config.yaml
model: "contrastive image-text model"
dataset: "pictures of board games with random positions, seen at a slant"
train_examples: 195000
image_size: 64
crop_scale_min: 0.8
horizontal_flip: true
tokenizer: "word"
vocab_size: 67
loss: "softmax"
embed_dim: 256
encoder_arch: "vit"
encoder_norm: "rmsnorm"
encoder_norm_position: "pre"
encoder_activation: "swiglu"
encoder_mlp_ratio: 2
encoder_head_dim: 64
encoder_fused_qkv: false
encoder_bias: "all"
encoder_qk_norm: false
encoder_parallel_block: true
encoder_inner_norm: false
encoder_patch_size: [8, 8]
encoder_conv_stem: true
encoder_layers: 10
encoder_width: 320
encoder_positions: "learned"
encoder_pooling: "mean"
encoder_register_tokens: 4
text_encoder_causal: true
text_encoder_width: 320
text_encoder_layers: 6
text_encoder_norm: "layernorm"
text_encoder_norm_position: "pre"
text_encoder_activation: "geglu"
text_encoder_mlp_ratio: 4
text_encoder_head_dim: 32
text_encoder_fused_qkv: true
text_encoder_bias: "all"
text_encoder_qk_norm: false
text_encoder_parallel_block: false
text_encoder_inner_norm: false
text_encoder_drop_path: 0.05
text_encoder_positions: "learned"
init: "torch_default"
residual_init: "zero_last"
optimizer: "adamw"
lr: 0.00072
beta1: 0.9
beta2: 0.999
eps: 1e-06
steps: 11800
batch_size: 256
epochs: 15.5
lr_schedule: "cosine_restarts"
final_lr_fraction: 0
warmup_steps: 350
weight_decay: 0.1
Rows from block 3 of the text encoder of a small contrastive image-text model, named by matrix and row number. Rows with one number belong to one neuron. Each number is 500 + 40 x the weight over its row's rms, rounded and kept within 0 to 999. All counts start at 0. Numbers have three digits each.
After each neuron's rows are labels from the 100 texts, of 14848, where the neuron reaches its largest size: "tokens" is the input token at the peak. Only what is clearly more common there than usual is listed. The data: pictures of board games with random positions, seen at a slant. In brackets: how many of the 100, against the usual share in percent.
# gate: MLP gate (text_encoder.blocks.3.mlp.gate.weight, 1280x320), inputs 128-191
# fc1: MLP up (text_encoder.blocks.3.mlp.fc1.weight, 1280x320), inputs 128-191
# fc2: MLP down (text_encoder.blocks.3.mlp.fc2.weight, 320x1280, transposed), outputs 128-191

gate.58:555453427526527480451576500536480525553497449541506485475425498492512562461589524531517543519480517486505567547480547456533557475424514496529467552471542526478491466440549475549517535493504524
fc1.58:488454518503525477494470473516533484541443529532505485420460499468509579488452494550409567508467474516504518561463535559439485464476512517556511549485431473545519498520522461461540493468538538
fc2.58:435511505600398481594520547496468427553548549513516521538438479565493531554448506549543591465469525466462491445537466528441497510462513475521511531517553552489521444392514515571484479543552482
tokens: "14" (13 vs 0.3); "5" (11 vs 4.3); "8" (10 vs 1.7); "7" (8 vs 1.8)

gate.105:447546483531503528505516444473529530502421415501566430541558491493530537564496533581427553583486507510466514520547476522449485554507497394516470483517473531546482539528490513488526499459535503
fc1.105:517526517533492516531500393445472558569431436500549410524506454470484508504472481561472503600517500537520542519484496487470506579458459434477529457459489477577522508477535523504571507488459482
fc2.105:460526498554484490471523543524436501523507501527488522478485513474502449529578545450545432524569497508466467432486470528549474470503536547471597514585551515567568536475497474571478474478522461
tokens: "red" (98 vs 2.1)

gate.436:553514509534567506517497521452526474538502475532469458511464512440492511510525507465528457553532519508511454494528535505520479490421526483534552486529435534534506486498527457462537587525501522
fc1.436:514486461481515421513428509487477532449483527533560471563524472511408486597434441479519539535521448514535507528467553537566552511521519513445457534520461495568413543542465551474547467498488477
fc2.436:512520504468533557559486457452514451448444520517504562559555550555482504448485435527464497470481420559546446547530554528529483525446495527539434454473426503461437483583445513511562542541428570
tokens: "23" (25 vs 0.1); "22" (24 vs 0.1); "26" (12 vs 0); "25" (12 vs 0)

gate.175:495493440501518549445505427467480514583471448546530519511531546470475491551476490531484488528501567519466488457500533507467552512482435463477443485501477563525513466564586544488531588457461559
fc1.175:484483463464513492447497525487546570543452510496467441501510535478386477508466518455499423544492505425537531481481539532555489523566423462444441498448486507548474525581554463524564523512548509
fc2.175:450476514518485453476478574541406558510529493477511492520487502483532506592510597463541450541532505528448478407505460534558479463576544511442538505527540570543590533499497484557467471483513444
tokens: "0" (100 vs 0.6)

gate.1:458477577496560483542461452465464419502505518498563532517484492558540505425480492570414551486536450529479453539502502503461448588462456478516564554527426501470477440470535531478568550518519541
fc1.1:545521475547484434489490516475560553477482586523470478491541483502528508526506546436502486551493478497533521533475526414460529504508507469601486484551543467468476512482533516484429508458481511
fc2.1:464446480517410471536519494517466556512548479477486492507512424525521526507452541531493576525525559477519506502477458580494495445530493510398548550476569495456526448458524511534468399498539445
tokens: "red" (98 vs 2.1)

gate.536:462452523510526526509470508505500517493520490432485488515453409554541513453512493526475518520535501485433462481406551522591515520436500485487507472470477475542481421503518498548504524574457512
fc1.536:491459582494505529546417451516453550539549557490479501507453479449561467476551479410464458483450520478556504474419435448566479510444489509544547549541428496511510467514439492520492509443454509
fc2.536:510453430444458485488486496496472564509444498470502462490497526496491569507443532531471480524456531498480510498555485584512525483554448433430449458454552525488488447523560501506540403475538465
tokens: "4" (100 vs 2.2)

gate.48:521493496514554523495542469449498497506470473510534514490521562453563554520478441550476477472495507544557502498542494505579502567475436512498535481413460557455557458535559520481506555542524550
fc1.48:509464446442423476460473513491512502516494460451505512515490538465474526545439534511532576455464515451507541466598529467404513411546513470471464521471602506433512515421465547443544487481589508
fc2.48:479542545557574554524545502498518428516534550547506465450487508539495488480548449476516450507523529516471522538458480466521515505455537534589544555513430452521490519455461460564474555531481521
tokens: "3" (18 vs 3.5); "2" (14 vs 1.4); "4" (13 vs 2.2); "6" (11 vs 5.1)

gate.323:487524580472525461576446536478514447458494443469513543553483475559504470501500483544501490553471410529527545553518563533526537574479559553567514552526544528494472561458468559524539461472438483
fc1.323:477486493487519555526531489450486522539520427518492513469489503445494502507422510571582461501504474477547469540481560532419509444507460475500469400510510553559545475498490532446515511460563444
fc2.323:566480450481550558460528449415496474451477465537535535512509506545510497504482429505474467447488430551551465547529511505519513534436478542532441460449459476517415501514429529506511529558504561
tokens: "red" (65 vs 2.1); "3" (12 vs 3.5); "4" (11 vs 2.2); "1" (7 vs 1.2)

gate.492:520546491528599471462494527443483442545543530476501537466445499501545524426541508477529510492469510531528462565416442486461555473505462534576537506536459448528541503556544411573503568507505559
fc1.492:479558517480474576504528483557525523429501548475483507532435438566513533448522495498430486479460428500458478569515484556510470519491517562531552553536532435462499524503465488551517495517435464
fc2.492:459478473569521471397532568525419457584509514534549452434493556486525553476552563488596473528538509527419495439486454472541395478485503466415557523483498497473561456489533473618512512513489461
tokens: "6" (41 vs 5.1); "15" (14 vs 0.2); "14" (14 vs 0.3); "12" (11 vs 0.4)

gate.133:503496482570579446505507527560534453467525483537546488525483550498537469464525469496444492532478444502452526450437440557536480460465516554450527546518529545452454537482537540499495549450469538
fc1.133:500520468520498540524515500412445533541562473526487520547533562496478532518515493462515532550515503455516582527524544475514536538492462519533514438475495483554474545493451440453533544549483531
fc2.133:515489498464530448533468529500496498500512506511499485443523467455493481550456512528499456500471521487493480503543426473506506500497496465491523546451485505479458484498469560505496375489583484
tokens: "5" (80 vs 4.3); "3" (9 vs 3.5)

gate.61:431542562527510546536489472478525494501481507554468449500502501489483474484575535475424462533569508520522476518440482455515549549474476522531466501489389482533506478574493456453526563510417549
fc1.61:462543467519577504487511497516505508493480531455535447495566523522582534468427511516460551484512489505415445464536516564479511510524523481471546470510480555467534499489505453493526506503452534
fc2.61:525500452426502465395515522473481500566504525536458454434530460417458448484504475507566487498424540488541560503518485419490537437538464470490509524480507434495488454555559542516471442484520480
tokens: "23" (17 vs 0.1); "22" (15 vs 0.1); "26" (13 vs 0); "1" (11 vs 1.2)

gate.666:451513464539570557515487437477465504549435479440549481534508473554485510462454466544438507500529511518458536530455510476500498616444497473565482455547505544492524475532536538529514559496499509
fc1.666:491530496568463513426473551447527507475494491495490486471581503524445471586464524518593536502541534535470494494486527513473521495518493451453548440548478491584586484485457440542491465485576450
fc2.666:480485535500493483617494448451569468421545593489486472539465414561476498539492454525461579402498493475490484531505514430464553519502502488516472534495510487517420481502498592545539474526533553
tokens: "red" (98 vs 2.1)

gate.612:567442541478483551562472539520442496543486547588550498502493478501565504532541479486432489565455538582446450464446469499590517494415491426520543514610495516593472445462535494474464526480423449
fc1.612:442486487510510484481452530452517463496533474476464541537506522531515452458452439492482507469475455411606576530526526444498528490499459567476457518450552443426513524584516567439507520510538511
fc2.612:473552537546475440532469538535497469460536519469522551490482458557514528555504520478559528441539522442452523512476488443421477480479554526522532505541499473526457548432447509548468433539556469
tokens: "<end>" (60 vs 6.5); "0" (23 vs 0.6); "1" (17 vs 1.2)

gate.657:570487518440536521577518463548519501558479555462462553554450521563513533546551441449529519483492466441493513470481499561583504454486448460463492535569533529514467532420563449436496527499482514
fc1.657:511429525456476510505439557533508528548525433451462542454555535435557449467485556463463514478555537497559461436449437444461484480461564583452502512437486493409441492437555461530546556494521448
fc2.657:481516510532504504478505399522583485535526486548438527509519470490489451498476429498520544529505462471592544494494536430419531526513510541552484460512528489518467556544540449438478513508514625
tokens: "11" (21 vs 0.4); "10" (13 vs 0.5); "12" (10 vs 0.4); "9" (9 vs 0.6)

gate.69:467517560507518530586516517453436499462457517516560445496521441546553547449493589564478496452490488497522469540498409472504470468504542454472573490487546522505513504446490541507541512527504468
fc1.69:454508457563572469463513528493528531526546484445429531458456434455516508514451535444531493463499496537484551460501497459462498554475475441487494448467540459570479431542547437472524495567519527
fc2.69:463535532509468547568514473479491453498507517532506516511476458601505474466537475468460540500518435496513477575471482508520463481428521551537503567559496490516466503447413495561449522545438521
tokens: "2" (31 vs 1.4); "3" (24 vs 3.5); "<end>" (14 vs 6.5); "5" (13 vs 4.3)

gate.67:516498483576538578499476477512472445528522516551491491514508556474520468510500505520440523565550491576551488454452515581555556530487520496504484536498463536482514484547501443496518520549400529
fc1.67:473531442574517461516518521529440536557504544496541534461483493504553488505500571472500446537524549569498447443549442485464538520490500507481530512560536557531542542412480495453435448462544502
fc2.67:516489495460431459497494529492461517483571497463482467554486509484515534571490538522489590512476558489465491444504524603488478495498516463465574465514586540516563505384482531511488469511507451
tokens: "22" (13 vs 0.1); "11" (12 vs 0.4); "9" (11 vs 0.6); "23" (10 vs 0.1)

gate.266:567568419461528540479550501468440473525455528518438510560567524525521540568521487499544424542444458508492485465553481520431447447489478457561484511455457504560505442484468541496500429597511460
fc1.266:478531521476544428470511519475465430518542516470521494495503443497513465547496453511470522477470509479565523559524448525502505479492538510533475548425453482478519518496494545517465494495441531
fc2.266:567484435501520538374511497434440434515452545570513508430516536469520464468560448519551479484489497543497477518510508469499448477447487462499575540428485350466489422531466520503566489527518486
tokens: "3" (52 vs 3.5); "<end>" (41 vs 6.5); "2" (7 vs 1.4)

gate.272:489457536513523563553564507558487551563496439538490491505490500465529521532556567465448494534499572525413448433491519528548562544456459489468480443491477546577558435529569435454460524501486523
fc1.272:477477446496510474420466511533533507449559476447529516563513475474512509485489447512518571466541486414558499568539443525452452426545543556461441532517557426435404522452441550558519468540529457
fc2.272:489564545544544476516478486514511437431520530533502514489485439531489444503538468477522534493548493475512512538440576403450458514445550509582536505550468440548459550455462487544497545548453538
tokens: "0" (88 vs 0.6)

gate.231:504459495464446560464509454430565479449458414477562440548555481453425447508480549563464542524507465538566433459563512493477517487444470455485481479552448539508480501553498539506541596519437526
fc1.231:488526459466436458536472542537532529501454439530554430460551447486495476487525527425461513512502529515493533431555567499473519546450562530471496523527560442526525510509432489480464581536516490
fc2.231:475514503539507473576442507472546453440488542570461531505573449451469492584437509484512461482453512482522493489538502500443511540510516474538505506562429584486454458548551563499488462480517523
tokens: "22" (15 vs 0.1); "14" (14 vs 0.3); "0" (14 vs 0.6); "23" (12 vs 0.1)

gate.193:587487555544486581549510453463498500554435498532495452463485466543553536482511548528439483464476588535449489471527519538561543508486506457525518521544474462583528415517516469571472482530478453
fc1.193:510464522533541503546557474450466531472540479427490579476511545505492472476537474457503548555558456532516573536497483487514468573506544566563474448468456483431547527508514516555504570555454546
fc2.193:455567534520502492560479526499493457436540529497526549525490449585526542524506526472496504454547499469459489541456449487471481489468558560551534522573475520527470550448431484538452481561476493
tokens: "4" (54 vs 2.2); "1" (34 vs 1.2)

gate.460:589450537428483525556494486529588452534499480461495441505565494525531531556500485468488430443525551489480453521510533516429583484500497411461441549485434542466523530478556451511481541464444482
fc1.460:520485490444484462416480538420510546507485445575478540474491495472474460522529533545565542517488437488528442472541517480497478456558502486544501546477557548423496460445516478536504456516517478
fc2.460:482504499598468551580551491524536430521524495544514544529454513513477505480516492479494515522543476465468480455483465571483504556426483516522491496586490580526533499428505436563476522470487509
tokens: "4" (100 vs 2.2)

gate.545:493491538464543467557527486457458537475478453460589496587426492531476500479492530570532482545514475541506517469508478529502484529445537487442451533553532528477477496506551559519454554471581517
fc1.545:513492444520466444450562532470555479578467439481430477526469461432421454476505475490543493531532456459569522536485520452432528504494517555546478451517541495479532509543502464494433452439419502
fc2.545:477539520520494491497482560568512525549560483501487532500456448478517516514548535456538454524530508511484521455451424451457478499520555499528530535575511541549532577465486464427424490511474499
tokens: "14" (21 vs 0.3); "16" (15 vs 0.2); "12" (14 vs 0.4); "11" (13 vs 0.4)

gate.189:489527474572553457506464532486517503473447545431536534548444523556464566553486519547454573540505529523440500449476493448471447518491493518551525512439473582571516525474463495520562465534487575
fc1.189:524444518528530505570526408532440461488452545404530479504524554525464529517415531497481483477498523490521549547515498435550555543473484475452438471428463486529469460577535460516466506463542537
fc2.189:503486499448445425523469468489411536546551504515493449523481486514519488440566511505510570549484510518486519539455477543532451454512518465444555579461567439465495504447519537482470441499493462
tokens: "white" (91 vs 3.2)

gate.246:445453511437548463469521534441479502505507513500427475574566566455535471519559434509432555510511527507556435487502464490449504518525446521511522501560464463569458542544480539513554492541510511
fc1.246:498565446545558461502444539507514463469467474488526533493527441422536533465512504428527458523564472559463474529524524465555506440442533462524470534522462504493559529522536529473458552506477472
fc2.246:538484468455484465553466466458491512461410504481532465527464491515513507509515570512496475475506478529472466504516463471477485496476505475453555558466551460538453493462440567468535459537604486
tokens: "," (89 vs 12.9)

gate.732:537550504517590548529481509523458471486424486499550497461557541514583550460530461497500423497511455556450458486447524518549478473507485511523545479528422504435536488506499514441538506545436484
fc1.732:443545450541437481495531424457511512544444509506514508569511497491474531562514520533499504476515515501482500496531561574446470561491463566533490506504453564480515561486497552474514476531501544
fc2.732:471477514477485461523470469484518501470493476488499493494535470533463537497428482578452579570467517467537529561496545531500491561459491444515445492495456508478434453502531481496498541533438576
tokens: "5" (100 vs 4.3)

gate.39:544502477476542576597508437510506500510512470546511468561481468449504549506502503523481540508461547525539453473503496526577568543401474446471500531513461523492478488525560528467469550541510494
fc1.39:540485470450512517518517465512472530504502466479552510591498581519502519468474538526498509514447560470475542452543533466450493493520451479449480518529497523490512491494506541514538487471527496
fc2.39:481515550493502506487497477511509546561531493474504510395462505473551453430546511501499516557539489506523538591420476470479462477542512506511549553461505412466537537471487461455491494475442489
tokens: "3" (19 vs 3.5); "1" (16 vs 1.2); "4" (16 vs 2.2); "0" (15 vs 0.6)

gate.16:513554510512538415547521537453410516500454551564495482520477442542479540523490502518440506458546454528469426443444566508546484565466490513560476527467506507524501433574484515540512519586502531
fc1.16:503476480488415487499474473587494572503495376523470431555523471532450506516491534514481474488494506536532535493566510520569539473539492494476452532501469468489548525493518522523529555514484477
fc2.16:476493559547468551520519425472519448447462521520526531567487490573468449518565455431455508469525490494489472455518577497524531535473516521547479449531447510557485503529448557605560578507505531
tokens: "6" (13 vs 5.1); "1" (13 vs 1.2); "30" (11 vs 0); "26" (11 vs 0)

gate.704:460515521463503522498552375482547504522536432559533467582541450503523405573527428560456560473524537497515481525519579513508565552466473479478514488511501440569490498523476557520569561465438565
fc1.704:472515566402501540471517499514552500494504489488433560571492510529449468510526443486520512504525500485549479508506501470463454507577480565580444510480533464523497508574497468491536536531520527
fc2.704:513528461526510577536492481468511498480379488533528481543547520528461445444533516445454393506534452478506482455533512465567504488497502518548454471595527497564491494578474486560498571483459541
tokens: "," (55 vs 12.9); "<end>" (14 vs 6.5); "23" (13 vs 0.1); "22" (9 vs 0.1)

gate.699:430485557544512572476490443514430511508420550508542473545463450494535493470512551539455475589570476527490464444480530480498494553438469502480505457516499446537485407546451488477578561532526506
fc1.699:453527520575537454556525506526561526480442586496447487510570475539505573540484551470518468449527498465436483493441460481472474540508538456505493405541556504540484528461441483559457446537540516
fc2.699:466533528531469468522545531473473472566554528526479484429477457451484528470546479506528569560509560427481558576462431523487440505508501523535562568486465490492505501385534491533442454486495480
tokens: "5" (72 vs 4.3); "<end>" (28 vs 6.5)

gate.84:472510488489542508519553428489452502547549536530439443576554476515490506529510443486509518574517474502500518475496488494553537461501524543517519528549504421508536455548527468443530567504483567
fc1.84:481482532457506404540499559459516495447533484535533524496501427562503566522535504477547523437547421569509514545449484472510473488441544510582543505523510433554481499425422533485533440538470500
fc2.84:505476494549484430499495567487471454478467525550515443528495482504464441547539510451515484456499521476476467405574506485493495487434509479487544531528518503563506461476494573617506497506646484
tokens: "5" (87 vs 4.3); "2" (7 vs 1.4)

gate.607:474493566495539497467566410451507504513502507521522457531449434530427483518546458486424528470530448456542486527507507522547460552456517572582581551533455428499477495532485558517494544528455537
fc1.607:496523477487606517466565473466514501503493471481521529476555501531604564498463519576480531484543528501464513470491442505472527559514487416478572450510480531497538492441495495457530508475486537
fc2.607:460538534456532516458557487479443499517544521544468506405522487477491549556485465542470557507478483533512452572468496579546456509497466556495536523440419501475515518495504468516448445543411595
tokens: "3" (23 vs 3.5); "4" (16 vs 2.2); "1" (14 vs 1.2); "26" (11 vs 0)

gate.693:432463497524546494530452566464536424541547469529550578535491491501483506484542552540513538475496502447465544478419545542530510588471553493537589587548536519499461487431499551520514515522575550
fc1.693:518493476472456451490492404517559444449540543476449489485485545543515445526485478485454514471477501543572510513565525447573507429547557521505456525430512490537425529513476584476444498583511555
fc2.693:483498486566447547457505515461460448551549446522541503479492528472558486429598477518524527529517457544519524461504445622469424507483498502468535461453502472441535498402448552563537500483470481
tokens: "<end>" (100 vs 6.5)

gate.764:534454490553516535549548508445465483513468475530565489497481507568491550567477520502524556416503559460444498482483470489459492570459502413602510506497497469478425492488487455477525425553477424
fc1.764:555451526478514547505484541473447499558455529485561441461468516499456538536561527455446581512527514444571449477476492512456462499442567454455511482538453482569461476513515474462462467544564518
fc2.764:566441477410457510495497442510472562480478490443507465494500503541497479526456543528449500485490550503473469481530529538559525478490447441401531482455555506515498410473469533536527488476536443
tokens: "14" (18 vs 0.3); "21" (17 vs 0.1); "13" (16 vs 0.4); "15" (14 vs 0.2)

gate.677:547532510496482454492540492560491489430489503498531536509464435579520502517515498484471554427500528465478516496468419453500462465431523551485507550514486528533459462419466528518542497520546429
fc1.677:534505465471484521491471481442518426460430430537525414548561513461535526508449576550541550481449496506542464492570497523439511492441474441537566536504489538531490525456501558521495565500482437
fc2.677:503508534495495482563476505487558560485523456452532515531489461509542577422533500473428508593531519501515549575433461525492507552501545515553485522549446483495466552455489461435427494511491477
tokens: "5" (42 vs 4.3); "0" (32 vs 0.6); "1" (8 vs 1.2)

gate.46:477539525537547482563488568461523499498467540536507513495497507515467524525488550468460541457452413522517458509512479478572456472470525584538467572521449538430490521510504515492550565542374593
fc1.46:582456518483494491505433488506447508518485524488522478530539536591531443450539549496551436421541522441436464520568480474462501507566475462496528504569543471439489468435451490572546495490491418
fc2.46:494491537470506479510489407544527494523578464496507487520506517501487497536442463562487581540462512452556525556465577521482560501465484460507416427485505518470477518477551451459483594522464518
tokens: "," (69 vs 12.9); "1" (12 vs 1.2); "3" (8 vs 3.5); "4" (7 vs 2.2)

gate.710:523531448564550537454479527488474488500497464475570536552483512499504575498499563505476465541474487553487493409529488471543544517532442442490550457534437522476561409541560497485456453536468484
fc1.710:450581561511448560503521476424575543438456542480480481423547500551472526458448507497545430494456484500484472463498526457522464523554445532484454490500540485477453530529493496527480455532432526
fc2.710:448487481590463507507522560594410484526542505520512506483445460465487480555524580494500521517523494493459458375529466588506473504516486509471547531538528574525595478470545473581511472491512477
tokens: "3" (54 vs 3.5); "<end>" (46 vs 6.5)

gate.622:513476539490498432476514512485543499547550520535541503489524511527457552548536549464455554576505561449427554507525443454522475483545497459519514477528557539451518451439495474571438462537492442
fc1.622:525460528529502519526503475588503501517523454528503478451514428528447513499470479522514481402462446504502491469488508493503561480487534479535471540504475465456480545515530512466507471540468489
fc2.622:449484487510516521453548462508533500508519520526481538540526541565467446477487446464506505514533459476542503505517571388543602491497516529523436476507494480507469444629515447498517561549477567
tokens: "noughts" (52 vs 2.2); "," (48 vs 12.9)

gate.345:462502552499444490579483420425531456480558508464426471485470520557461453513496460519481546499521459476535477544502581492500460485475516452547502544513502539544495498555544482494548548470458508
fc1.345:494559505453426468574440478484514508431476503452526517566511524486432461444494478486446489490554471454447532455549582511555488469542532464447490500577550545494526508526492480503523517454464473
fc2.345:455535529487486432509553553521440514552571493512503441411472557429499618551517484513500533533445561501456521562485454615551483549480469527482534527429417503497533493421545476515460462499491474
tokens: "," (100 vs 12.9)

gate.55:499516542468573533523536451422446444498478529523557474524562516510493548486548449563349578506507526495523462554477484533445464552466483445523543481529377496542466444493452491479551533541515533
fc1.55:442452501496519468516492471479562512504536539512563537546470517557443473495481486457521506485485579413448590529499474465426590455498527420505458518560529482477483458507497563553437554467528512
fc2.55:467535543542560557518538443444504447470488534511514508410520443537507484478498460544475524490527503506519503614431504485506486550455499522574549520460437402504472455497466486521495506530459540
tokens: "11" (36 vs 0.4); "25" (34 vs 0); "<end>" (22 vs 6.5)

gate.127:544537473524546523429575515429485508537485499462554511521546459495503493542547514521584475515564449480432542457501551483518546525466555494487547449500541538580474465557528508544508548500477548
fc1.127:486455528476489521479493505496466503523511517447518484461475544450483503480500541544516602437507447608540491501478434544567453565444531491446526533477442592504532462436536469513549480526538488
fc2.127:575478505505521482515460439467550451478468534520523508493511471456475470462541430534489568469496507489525489556499530470415481514411496439572527558502486406456418487466460521459532461499543532
tokens: "noughts" (100 vs 2.2)

gate.125:506435486548475527507480446448533493539506421464522484520498507520508528561487568531521463563461490560461432507530540534507541522509438486466509448521494582506452454536510495541458484488493482
fc1.125:497488443493450540483446532516555535514506484580418512527543568528459393487541530488498503558502448464464477497509569470461519469452471434499496488560581491521530525564556490514453571491491529
fc2.125:486473497504471428465483584554446537534537493464488492510477470429527556550490570523568553543483544543458519443488431550481455496536509459404546529457570547491545505433540495492478421495577420
tokens: "0" (100 vs 0.6)

gate.287:584448473494533579498518486420462460471479565543409514567532519500402457452543470474547509497464521490541455461510510464581508507485486512544552432517532510514557445504535481439509546479474470
fc1.287:487537433510513531466587447488499549524471544497497510509566537489465496511507564550495492500539520526470505479484509540473522540492453462473488447489547539479514479500476467494529500467521541
fc2.287:492448449523435432498473541557454564520555439478502460550483520448518480490516573483548469592509504476488539427500485556537497458544500466424496492558554561487563504485556485508479491430515448
tokens: "<end>" (100 vs 6.5)

gate.139:507546539497535513572521553512464518497439481464487462588468504544461534520579548474502459456526500488474461471543451504566483564463521514511474543520460552580445466493482543593455450468429488
fc1.139:449495469462533522448517587439472504450533566461542488537520509489512484493458542538571434492510438478457529505540519417431529500575489564438448491450493470465525468581452481477458435493503527
fc2.139:546526502539457474460437468525537501439502455483558521531530471487520492449523492483579483523563468452548556484496535438432457481510551495526471448584542455530456562458460528533496488524481508
tokens: "11" (18 vs 0.4); "12" (12 vs 0.4); "9" (12 vs 0.6); "8" (11 vs 1.7)

gate.668:440495478516568582522487410476548436477489543502495529548508386545469460440482428435520512560484504456416504491458527453522508476490548497566429512586535515531440506557483491507527556467520513
fc1.668:526457514536524511525523509593484510458538472418592421505485509500578481486488447514399558459477470586549497499472469562536543496502516508520542528459499458409427466418554482511509503470440430
fc2.668:509466506448455476487438431520477501479517541509432428521493412506453409548512503490471553549477545474553482519509545486490533428510515527487552511500543480530448458599488562502535462531552434
tokens: "<end>" (100 vs 6.5)

gate.669:543455519523565578520467463507466482447454552563557532556453541509460539434544481457476443480489513512506492497455425547510518455422520456507536526496484515519490469445517477537536477496543417
fc1.669:448525483425525385467466554481559466468577468479432516527533454488527552525461498530512513491453511420551537483558502418491503504497472521483494470523522507411519507570547504440493486491500540
fc2.669:456499560557454529595550510519519446496536518522499575530435488580456508558511513445467476481524529469454442442502458541536570516448540541547474500518494588545491488470476490552480525525538487
tokens: "11" (15 vs 0.4); "10" (14 vs 0.5); "9" (13 vs 0.6); "8" (11 vs 1.7)

gate.165:477520466525433530535502503451555510515487461452494487551566514467480507449458537494425589538418495475511502483455458570484495543498439491437531491513483520479526512471551488432513476471470475
fc1.165:450481501515490526565462498515586521489507452529542477523537504510472558518421492493411587577517508545436487541427461496510576557457448464552441503499549512511519537494514526475501527496480436
fc2.165:502530464547492460477515560472417491523454547498502481412509482485470492528540541502540510486567512502442434461536439488520422497490502489466622499514532480573532506486471518539523405491558491
tokens: "red" (63 vs 2.1); "0" (27 vs 0.6)

gate.689:506481540541510555567509519482434526458439574503567420495465529497470509572471557439487448560478530470406441452467468482508497489469483500496567472571447495584503500508488418550504500464496463
fc1.689:476519479520527479565483518536427558479472560579494454536427533528463472523557543425422448543491554522526502530516519520572552525477449481451558578525461545581488465468477509468471460534567505
fc2.689:530493470501496523489498407504477511542490435529468476484528489438495488468498464578441574561464467535571453536475574635549384591453474486472547526480458454471508481527505494476497534474463564
tokens: "23" (26 vs 0.1); "22" (22 vs 0.1); "11" (10 vs 0.4); "26" (8 vs 0)

gate.538:510541497499575585450475478478520463492425547484535535506465546477425472462540442550424443433437485459457497502539436470586512523514496448458515526464481494566491446540458559532510549466468517
fc1.538:490488556544501505546483549488557543435582512529515548546477496569442535531511459499533548501527460431515477511557452478511508415537543487516484548551568484484465518493466574531458460451528420
fc2.538:465531497536513602545534488485515470533462499527478573498481485512493435488535492464492473478525465510486478474498463508504489505479505552560536531531472520514518496530465506527485578487438529
tokens: "white" (32 vs 3.2); "<end>" (17 vs 6.5); "8" (11 vs 1.7); "7" (8 vs 1.8)

gate.100:564426565492540525538440435549494505502453539560539428511520570499478467505531593505450485506485490539439489439497484559536522533499524510509552451539505507515523462466417503579490477470496446
fc1.100:426495444477496438435479542526552468558482528492483500455512500511461542529533513482562542486528516522508530507527467549471545488520469518486474533439474455459472547537493560470560462541579569
fc2.100:485527533496485454555466530540478519532561458463540482478429458513547537515511540501463540554512543475463536525438468494469465505471568473506551525518519474518546591422481506487453495530514464
tokens: "22" (16 vs 0.1); "23" (14 vs 0.1); "11" (12 vs 0.4); "9" (11 vs 0.6)

gate.439:485523493490501493503494491544544502518459572423542532575525481483554514463466469615536497440470559511518482453468433497526548516460478512468473548501514520438517408501561552502516461539630466
fc1.439:455484465567479438519510541515494452501500509471556473446471533525506594580426549588441500421492560487487455474591516579488478546464493494546466487428546593503536480467535501471492509536495507
fc2.439:475498507559421481519507528492426459528508495546518490467469529479487524431569491479521499569494484486505566537446465619517401484461511500514557514543491458498521524416487447548459513501477474
tokens: "white" (58 vs 3.2); "<end>" (42 vs 6.5)

gate.419:521492560542593464549545403513566499518462545470538468442529481544529550475443487519507528427551549450515538513459524426519471522451457563504543479530511458478499516566478428482537461533475552
fc1.419:494518504469471550486522501538471504484539513489500520502538539411523451461456445553517531550557490461504500468544564424458508457498467553534506437551536566522475480531475474526536534510460575
fc2.419:533530500463589528506511451460545545477420514479492525466443529583502497461544424478470395472537437498492499591487530427511523489512499504561398456457470457498404573523457478509530533493466544
tokens: "," (71 vs 12.9); "<end>" (24 vs 6.5)

gate.253:565467504491468537509570465439500426547438512527489504534556538492476436509477485555439448525537500492472497509534583514487445534548520499483500457490519480528377491556495547492489503487553498
fc1.253:467530466540516497514518512579425470503484547452551514467487526559537547544460483538532524443441474484458534485428492507481448465455575445576570494491519508485570472474462459528432443505464478
fc2.253:533493548429526543540455408516602552495519488483463487523490506467498442463514461489446522502468513486556536580444547453454574440546495454535461560479480419473456536546509539431488573442418505
tokens: "noughts" (89 vs 2.2)

gate.528:465498473529444476496573451453474553525475482590454574566485479513509525569498529446443527524499567531458524476519486507501558464499556501564524500460506459487465437538518450476492537508469518
fc1.528:524536529466447489521446518404503518491438499578531529549560514457480480501536522497488474549468535525488507491493544494523465457458454514464536436545528490484520462565526385461419520458508459
fc2.528:495494514567499495516506542600506551535592480502445526478467479430488500560479543461508442527502547471480500419462439530522543511592503566459519486530509548497560525491609483449458464451536455
tokens: "0" (100 vs 0.6)